Rows from block 9, named by matrix and row number. Each number is 500 + 25 x the weight over its row's rms, rounded and kept within 0 to 999. All counts start at 0. Numbers have three digits each. After the name is the row's rms in percent of the matrix's.
# ada: adaLN modulation (shift, scale and gate of each sublayer stacked) (model.blocks.9.ada.weight, 1152x256), inputs 37-73
ada.456 089:529507495542491511460505518494507494473496465506495514509480493495496448492557489493484528485527447504506440507
ada.457 085:510505543532470503505512499450516483512468506559520486508498492511457472507477479530497496540520497511465413510
ada.458 088:420512457526479517466476521524514550476515542490497475530514505522486509472478477533514514507461483494490523550
ada.459 109:493490508508499461481538482447502497485522577471502491506453495495483478457572492524513495475518497478475467518
ada.460 086:491452516513500437488474495495480539472506520477493554480447507513465482544505485528491534480489509526495488494
ada.461 108:475520440482536475491501508498474490473472504476497505529487513533508481466573503499513513542485473535511517495
ada.462 086:538557450475513528519538499486490464464461507490510520528537490532530454478515511488465491490477507489496533497
ada.463 089:537531487518505458485495494537506503502512526530507478476478508503496480498540463477517515494495510540517503495
ada.464 086:483480444484507468515504509510507530451494515480516523508533525464526481504482472507524507552492533470523483507
ada.465 075:509471465488491557509540510483500511488506483520545500521486490535492490479501500494505499457503510519508518516
ada.466 090:513505496512513512510516531485503496549476514497492495493486464487474491511518507508489460522472468473480481497
ada.467 092:545457445491501514565468489501503534475468513485519482477507511492531506514499471487469479494499493501484503484
ada.468 086:522473506477506511509484444519501433517500473504477509503491506488482465455462494511514496477517490527560524513
ada.469 090:535489518512537501489453503541520463485538507508522508491507485493493504557468478511552509500516490510504576504
ada.470 129:493498525549502501501472534503483487483471496478503518523474505502486481466618506500499505533508512503474458525
ada.471 090:504512507516519547442491492489492495498530528507476514510502481479534496511525485494488499540508459440480462484
ada.472 094:520514521510490506488509485516518473486501503521467502501482497481491485492412486495496514539504572522515526492
ada.473 096:558499480511504447487467505533464506507514514497480500515518482504537493535521525532504525532504496448525504530
ada.474 091:508535523499474484514485505516510542495472519581496493470491461523463487524542471499460483519518509486505521489
ada.475 086:472464504482483503546477493487506513507518519460490475507473493528478462503536474535486481502533515484507517498
ada.476 103:490486440486472455465485480523501559499465499545514461506511488490479483511472578441509493526504496517487517509
ada.477 093:500553500519544521501473501559479466538502518490536477502525472488522518501477491496462515482499458490520472446
ada.478 067:456482528546494496494482468536475488498487502505521544508492517520520499488473468465461459489504486514472513511
ada.479 108:433504513519484486469487466458504489490488496472517485512459514493494554473531466559512519496502524454533592503
ada.480 077:515548556482507531509449490487436504543495497512487501487548468491501467499491489513460463477484549538495571500
ada.481 083:451448488500524547485480466494508540487527482477541476502501488530458477498525553525518506498483462495472457499
ada.482 088:513539501478520460511483517517497527480488511512446491506537505486493485461494505504515521509528529476523501507
ada.483 069:523484484514463505516479523496526508485523494499497495498460526513508508530487482546495511469485507469502462521
ada.484 099:494509497522509500498514502495535491507484489553501525494456502515506505484479505462474511532512511521542497522
ada.485 082:514476544513489488530443535526487489445519529489514516498517540515468514529485502501487503520509470470521496497
ada.486 094:482515503471500491455526464507520502470511493478507546478499496505487499450521519509501532466523525509485518502
ada.487 097:502455518502461477523494530483487484538459476504479501495510505491520526489455525516493514483477482517507498512
ada.488 062:483456501514474517453511492530484491486479501488465476508548489502473474446511494463494502540482513496509460554
ada.489 091:456474495473470504452482491454508509495504475504561506523509487542506499496539486546482475514487479546500479491
ada.490 089:489527458508516480526503458529532469440510517471509520470497500480488537480498502498527485510517491499489457481
ada.491 067:508497453469509488487492480471482488479501509476496529505516509495538534534529446498516485492529498474447469486
ada.492 087:466477528468536516477516483492521460483509521494505548476498541500466538471504535487483490546448544476484497491
ada.493 100:507514491456509514481523532435515483486485433463510525499521501485489478473522512526502524513481520510474480496
ada.494 101:488508451487524461507486462488503472529455499458511512511483514514488502517444489517543508458513486505489479441
ada.495 089:472469546503468482535511523482505526503467515532497470518475518495547492518477475505516478461503497485486504456
ada.496 085:481546467473518471505465462459503519421532498503446490496493537510492472524509514526519524503490513503509464548
ada.497 087:514493380545514453489514529527552468482478514510470512499504481519484528494483519461486449483504488489478539500
ada.498 088:464497464490506472479478481468488473459507504519487514507518494522478469468504486506494520535483495551521460500
ada.499 069:517513498509455533510472464477480522529505450508522487497466500468528478538509504488518543490507483482524477567
ada.500 118:521511514516472521504500528464496517491540508550514506509497502501500479575504505481519497523494515486528494542
ada.501 091:487475492506509475523514492544509509499534492518539478500518534482514508439483491482514468529542494482499515518
ada.502 095:547512511498460547496469534518488490543503490500521501489503475493590492520491500497497505474465459506514535469
ada.503 100:504508570500514479498517465555453509525486503515461485486527497481532508557429536505526508499500514508512476495
ada.504 084:514482501527468554473501523498522518497485469534503446501561471526516480512506514475506505458466481496459476524
ada.505 101:453502474490516505519498521485468515511518486463513499454499527517435554467604552486553493476469474473474507492
ada.506 084:496500520495483447516489528512501577528477493514479525476475496493500497515522527463500477533531497509475540507
ada.507 084:506495505514507488497533508527490484486494483479507512453517491501507508521551533478531523437482512499479447467
ada.508 104:480505435505478483502492546470499535538485474525497485496503506514523530521469485526487509464507510519513521506
ada.509 093:523519553532555483494530494509484510524511515508487492533527518496494507520415479505519509491510535535495547484
ada.510 076:531462490516499521455477513466558514503503501484486496473489515515536513502512537527485469488490488467496521507
ada.511 085:476477556486449518484510519516517493525509531561481505495543490508500510497525536500510531482499513473453497491
ada.512 096:470456468497455476470513496546533423509498462485464519524499504507495474500481512508427524507482516455494499531
ada.513 090:517476466520575461468527516512468517497506494495506541499527519495517512493552519522496506507493521529528512467
ada.514 098:504522514507478509485505489554478512461494523521474504500473490478529505569440515534498515515517490498533564491
ada.515 092:488509485489487450529481490461521482471478485489554484509491520496521508461530502547508497465477489532491514507
ada.516 079:522485454492512464523493515491488489454512520517462509480477526503508513504492513501479473486486499541510460463
ada.517 102:490489518505471528484511480514458509493515506480459528518469489512515511488579501488517492489513466516521500544
ada.518 105:516477538464510474525535438531500460543497464506489540497462475504472500500480503459505493511503517498475484469
ada.519 089:507514540465539536527556466532505490481474520547504478484541504507499478432462503510511487481500494474521461504
ada.520 096:496505532512495505497504462487476481512488502506476506513503528489479470471532478505456494475468525483474445503
ada.521 096:505512506485478545457551501511538510463507478446504490553494526508535501496479517524524486551488515537542487540
ada.522 090:526472480515473487480534481545523521498466512529493501513555498510488503479528453544507475508529480533535484527
ada.523 095:493476508487473427495495483522534476472510482523495532517468474512473520457531488447536484494531477556503485485